config.yaml
train_examples: 97500
moe: "soft"
patch_size: [2, 2]
optimizer: "soap"
adamw_lr_other_params: 0.0026
epochs: 66.2
Rows from block 5 of a small image classifier, named by matrix and row number. Rows with one number within an expert belong to one neuron, the router's apart. Each number is 500 + 50 x the weight over its row's rms, rounded and kept within 0 to 999. All counts start at 0. Numbers have three digits each.
Before each expert's rows are labels from the 100 images, of 14848, where the router gives the expert most weight on average: "peak on" is the class under the peak. Only what is clearly more common there than usual is listed. The data: drawn human figures in many poses.
# router: slot weights (model.blocks.5.mlp.router.weight, 16x160, trained with AdamW), inputs 0-53
# up: expert up (model.blocks.5.mlp.up, 16x32x160), inputs 0-53
# down: expert down (model.blocks.5.mlp.down, 16x160x32, transposed), outputs 0-53

# expert 5
peak on: head
router.5:539538589560577519449456429476518496535459521500487471523474507493570585485615502547531536455496538522509520506534507463426422392603537531524449572542490539485533
up.1:549367468571510485562441442498498448536451537504505522498470506549501515487560530534550496499497574496494447559501527425647488475549591509460400536603449511503528
down.1:478443488499536510541563486477589585441542501526496499505503500544479453498496507511458515478333525484519465537503530478508494464457464506381489534491554491529529
up.2:535550589524570485590505503525525553536497616492390452634479492494501554515536537590600609486483541518498501501538505418438463494417493471504492485425516489470534
down.2:486494534476474477506481521504508489515511444448543502493461506564481496526383396563482569497463502500506603501497474597556550512537499527442512500533482496594497
up.3:636669578498456509464384470522461496506504500494533462456495484495508422444521497526464502512566517476463463508495483548596587500604551540509487462519606505500493
down.3:476537377469503531496511395495550506443470502628495490504512499421493500482645470463508476503547471505495542499512449573574483566502536447604366495453520549558479
up.4:504578457496544423547328528513608485456495466443396522555507526500523476503483513468499576508389524545527436488512518391546428459460465546439501544610452443605379
down.4:518524462439505542495502480511441506433508475528404504539366507526505508500443598507514419503579435618512534499486486479474516512494501491656504558461490491500569
up.5:577501495439382563385403410365395497527557533474507502442493542491489519477508497594415436518502553502517435497507455512503513573469523488501581607506560493464503
down.5:490507512487566483487545456476510469421456513417438554450500500476499493404567507524582509507531494417511555500499427493370499612469487436526499535477490504488502
up.6:374321445503516541515471538478510491507486518476491451575514501484507436495577444520508464580495383494528516465499506550684458401377471611498530492532555457495488
down.6:499610503496490524306539495484483541570450495500532492520462550467497501547423491481494474530467536602496518501503496540451500501568477455527572517501482501498523
up.7:486463514501489497491502604462503503499510497517577465499469503506498450503392529499503507461510491508342486469495502562480498505563421500544526464468442626505503
down.7:528582501438584525481505581535552502636584469476380486439486476493504520455677506500481596495603453555530570491502445502491447498562480479453508481436514502539501
up.8:500576471383521508507430496497512472496497490468633506540499493504516489471509510463459500529416486489512432448522509542657489602527762552612561551524542505501523
down.8:495510415497507513495571535502569498577481387509420490490502520503472519571588537664530489531518503610532404501496496426514467433475500398503454500505479500444495
up.9:489397504514443428462474606445481516505499653546515471489500502467455516486418509506551393485463539487483461517508506488463541480496450537515605458456472507497524
down.9:482486482496415544489497520684503482530605501493505503411512523521424583507519501565512573517511496507595504497443498499444463512518496491524532483530481505543491
up.10:490478488480387623486497497518506503490498566484640501547499504505395528494498497483501460448555497500495497506503483592513537484450467479449368441499473513474501
down.10:499479503508471514498526515488488481442402496491487524475574499494562474461519443504459587501520502452521501495483535403538400487377501494525515504484497470489516
up.11:540600480474478454592516693601495502565492483469508486534504500490495468556509506339479549499382494577496477498500484450473565493501384384409507443458479456498499
down.11:507550505485524493511438506544508556486510500534497447494487612546523487531450498494307507501636511464495496498500511517566493466498502502513494490501492460450501
up.12:520549460529583546501564500569570497556440436509556500574445420508509486505494497488448482519438485481508479489533500532504501503456496510512490481497496501503489
down.12:510600538506433551439495478527433490493509510473480474459669471454518505466538426565472503500520499625505319499480493503367367491562506468484538504501555494497486

# expert 13
peak on: torso
router.13:485478506486540499534503528537529484533493463476518439532512540417516528562468477457490448484349445469520607400518512506501516498470476536502505475515545462522529
up.1:474476494484500494497543550484495509518502487509502489490414554469575377503526504517509494451637521474497253491500536505444559496488478612510442488497527474492503
down.1:587378536499484548495523483526470419432552511503527592439604479454472587495352549450481498495481478531507646505451501532478536495585482531506518492491441502516496
up.2:528533517631538470468657463489451438457493509504492601561501497555480530521525495487501498498498556462481464520513477477515438504493349482545595484475451462495522
down.2:469381573511500540521471513508532508498500484526463452564519535486509505512509498496568427550490481489526476498505556520513494472398475505499503501514453502499498
up.3:406536448448493545508459581533559545355525487431495507618511558603444569535537630476503501474526510481526496496472442477492503454342559553449428484486406470505493
down.3:558450505467413493533485354497440506514509498545542497467498526390509443436387475529417556511430491563511530473546541566431479503502477515520509510490520528520499
up.4:440544493490421457450497524530545485604480475556511407507494500519488471515498498389538560522546482529418462495507482501420486543545376482443326412504382571504499
down.4:516481578502660501549542674587402492479441492500527546512516484453509528465417527461511385531501515458462475496505504511542529499470525498637549517494483507431511
up.5:498443533522502502500503572492534497503523458503432541510367484564507519465505465606452485501651540432507507511478479520533527410370461547492466509495503472454494
down.5:502630464470598474525481313512457570464512508509538519522529504444449487496437513448493463483391529562588499499502502506488515505675520569494507529531509548591488
up.6:345267442601673494511606509446479498472425489532527546513493493497493501578520498433452486495507501504497509509499436437494498451485496579497589535501505482508500
down.6:542541531484513507463508597575598499489507448456440498521561499482495524434443552488535495512505547509459523501532505491329694465580476410570369508488468495498505
up.7:522445535481453504512497558595500498415502503382569496528467490514510429497579485488397501488515513482465510486493364554518500508495547502507477618495498414486497
down.7:496571497501556388509447494501496483595502465497478505488530478495527568558473434513529496493482474529481425389494609506488592543499514500459482383501502626496469
up.8:516493513545505506509419492515498500514454524591534489497524534543503498528392474389573486549525496487524496509503498399452480268676495606504550367477425520502498
down.8:521490539525593501474511569488489534518516560523514476568605495572490486491549424486489466509498528480498477471475508657459492534341500443654588496413505462464538
up.9:490499515478518498505499491491520500514479490522506512541386523491522258488493466563525497493512499463381363419501478510571469494510474495481504546532407473496484
down.9:421481494515501465555455507485513493476525505473474483503714532551487734507507497472484500496489446524500598501512486479429485529474511371526496506554497518516497
up.10:476448523479506511508518495437484502479498560488451497443523492551504489540594513540644581504453503517494542527481503496462520482344466497504430477557562549465477
down.10:511503476587380560429512454558511567504493495498508542501473524364500548488314478513490434497511605479511510438497514459531501505609518602374511514459513502568500
up.11:506491404390493620504506502531529515404521480483425512469482494494425655463474505541366454502450537484503483502494511482488508615501483501395479485407520541497514
down.11:496567489472531435499489540493488489603498489483520496503515486550428398531607537453507492474544511515497514503497444491508548526495537370473418484500497507589498
up.12:497514483448435525504530515501510503507546500555523484508494500629544506506498491492451455486497482444491362467496481514572498448547461578498515553522442460477553
down.12:491584497489547454481528446514506510587560524455503500487570471438395494475663473485704392474594506560531510476510507515499458494529393490454541498464500503475498

# expert 3
peak on: torso; leg
router.3:519493511511511576502537551520562472461470417513506473516475546575367663504481587490568480463520547434566411489492531452509517468480489478504462487435469435468510
up.1:434810499504495431540442486497472508517498356506481510534461492514493539517583510502512466527406504505512500472484493465432496525531496525522472535501522498503492
down.1:502374477575516497489563481496500498517498496500515531498470498502497480506563473500388503500447391510502581469502504507549559569484499492364490632565501465627501
up.2:516477460502508531472501577503498502421474500510491581504505518541513441489487407514291396505536489456542628549487490454493466515440476505507522496502504453488530
down.2:487561487496492520500524509414524535487509499491506465491520498510589428505541454553375422532679564538529611508491411501516503506542501456445477504527500475491506
up.3:547529493476572488482527479469511510559515513501468476494478499377458309509499424483446483508283502516491569456526513517497500521525494504482492450514497507486506
down.3:496504504503499456502508383464499511554496508496505487498415477468469472426572475506510333529487551558576559485490545500503577497499501545505501518470500498607505
up.4:501457484453523494487425522524576526543483499517536452488439500501436461497370504448452612493576494491407499524500335506543477551598476477505437564398434604495437
down.4:520605516500603502458538510420438500430501511491524440502491551474525533514571528485442513499466444604515467498505503545570517552417496475648471492489492473497500
up.5:496506496492514472481497503458513510504463507497494504517547493491516508506578471498420497546315485498506546496504485490507528468501510482476505475519493451511492
down.5:471504512492508507511503478477497505460473525526502487499550543389491555504629499493477309469444601529472665498498503475518520499559484480491495502508498466528501
up.6:482502491476490513440452490530471495499562524503620492499450494478482533506517555333636527541478536550494393511506475564524478439511482478506447474526499516529561
down.6:466491559508511501453493519497498408491465501401433497512504441504553532411511390497346467500532487471551690503515528481480485501505446497567504427396503498499587
up.7:552544497395502605495601511585498520488509486424453488528505441478456477501478446513428403412459512495608610487500499597493451435518443446390509472470480504533543
down.7:575505403561646378506537436473448503499494503485508500487601496520482475503500507459560547504520508473498345481498467508500520498543491595511496522521495498496497
up.8:489455400390492489496519490606516498501542505615527533615502536469518514504448483464518415504456521485498583492498552519481496556499339445496512458337482517497502
down.8:504492420585476569473519484495477495491427504440536501473460488514470414489511539490515615497620474542450350496499499427534626495380497497496466677531501502507500
up.9:500543390450415509496495516505475533546519505593416451481498493475502466505511513401476461460509496550462571501498541532432495504734428473492434401461514640493499
down.9:510455491501501504505500501452515499501479519490537507501458538541508504508500493544540477445496479504470394499498497570512510442362500497628656514486499435450501
up.10:494774542673479485511427510510418500506491466466489490493491504518505538519570469504487460503503496465465598502503508549428503641568534574495482669500489358499503
down.10:539484534489486507517503576487499510534503505513452443499609487510450528501623555494561535495506503482500414502494514549413547443477507475389517550509507501502475
up.11:478522555573483575506486536501486500439457515478519507539526443464469611497503528437614482526582530498514586484452496577499407499504518514529450527551350503495563
down.11:451501505496487434529451511528462489502574502617501494528523645497479503455304517554468564510492527482490265501504508495481500500461498497552491446493505505501503
up.12:457423532516588546555539500594604498445542473483485606517529501435431609493556507517479412514454482496555599490498513499469538538278584470433497479492489474512505
down.12:485500483463427496456479505547510594393596492467528520501503537547629437519330554478512573494505487481489366480499474443493476521551508609395605535498489562516493

# expert 2
peak on: torso
router.2:508462478497504565513526547568498529420465495538521449549574586597510498516624517494547559460626513490467579564452430503475475445421487486484446508509413590388447
up.1:534586491275524539445503515504501539441570473470455524491504455546508453529459492498523453469521510500480510443473510523505504638515508416461392595582504563459418
down.1:502500551485455494388530472472456512371496493553429494504426554592518544576416672487487498436602505520537554502498503491620536450448506407556498552488483500512536
up.2:478498474531541509506538500462603491539448419482469499501477492502500757569325502546511481506458503486537363457500509446477447509467462498541504476498459331504518
down.2:483527491496494444439504591495487503479492505434585494500530541494588674589529473499563420494631496610502220498529516437445500504566512493488491566476502505463485
up.3:490504426565526534513428507599520503542481464508385573536459501520532496545514480462569375501491509501496378500483489446542402531509503505506512597594501474511499
down.3:498415499484511491462470534488475463473503499533514497548594495475495504497529501489519635494499542560503480484499514489500499434536503408563471496519530498449465
up.4:490481498510525519526612602510622525500501503548507462556489536492513627562449428615490397498536517516593413488484576570475435477425493481498500495501403499433501
down.4:497507493500464507526485491466508482542501511474445569475502557559498414481510444519707635525524487489486557496485363477467482488533507495495476516518496519512504
up.5:476465737490500448504481491437536493506498499511535454500498499560387501547559496479576522519373507587510522496546478530445520454645609410591494496533514510494492
down.5:465497499439612448506563553507546479450411488493516455504515520516526482504494519498494478511537495546498501503504501522499498446392484455558496533483498497478495
up.6:440392369495499454510473597515518497615467504560580604513442508503498494515505498469540411496467507464568421492492475536489486549468438506412591420528572398522520
down.6:504488507521481489518578525522470489414503495521516500498573467466522535511639493502466482494578458505498477528492506494502475494682390495567493502482500461449512
up.7:501498496528533509502563494582493528452495547633482488504545508507499603508608482583551508470484504555361381512430427528500543484388524505644485535563436599414484
down.7:482437494498426520518544477515496409520500503494502528500500521492471377423435418498422609503539400361513643504498511501528502601540544483418510494443508445536499
up.8:502534477513497504500496564504531502477514524510519403509413531500400494482471516494424463514454503495518445507503506540467511476485448497463500441494520505536533
down.8:471511550500502475504512533458525591458524550560495502513490458540480616568490504460431302499476533513531484550475453504488496500510554495500497498487498526459521
up.9:440496576536505511521568499410457501588396505546368492533476539353501380502509490458500493503471559494413503507519498440503498526433466439501579494495481519536502
down.9:521552513466504504461365597464561480486512514491445500502650389525443586573549514484551514505534546474494552498504500479457578494423503427575404497394506517507502
up.10:502518458501444502478509498444558501454505412532379523502472495500501576502492492495493458497397536493498503459505540495418550538485380544562659567480500446490463
down.10:521476488439433495544498549500477481659451526533493502502496508480523567480711464505573355499500515415495456500469522504523579528375497532651363584487503532495499
up.11:562456383424466460496503511522401503503443497519519495469514531605461660495507501429564475506542503502492487500483497489458587679529501493456520479490503467472500
down.11:502488493547479551503516504501482435494505500471506512503365413434499373649634462404514432497658475412544617499496493518459299467588496551524549572501505495522507
up.12:470333506475524500498545507472494499454498477428537538472495500501525419501484500516497498501559511497528472496489500443495559493480510519559522517483460491504501
down.12:595502427506444507500582473503498485528499502508542505504530525603484646490559512534477420509482507485490593501549518378535397502511498553489551513475498558517527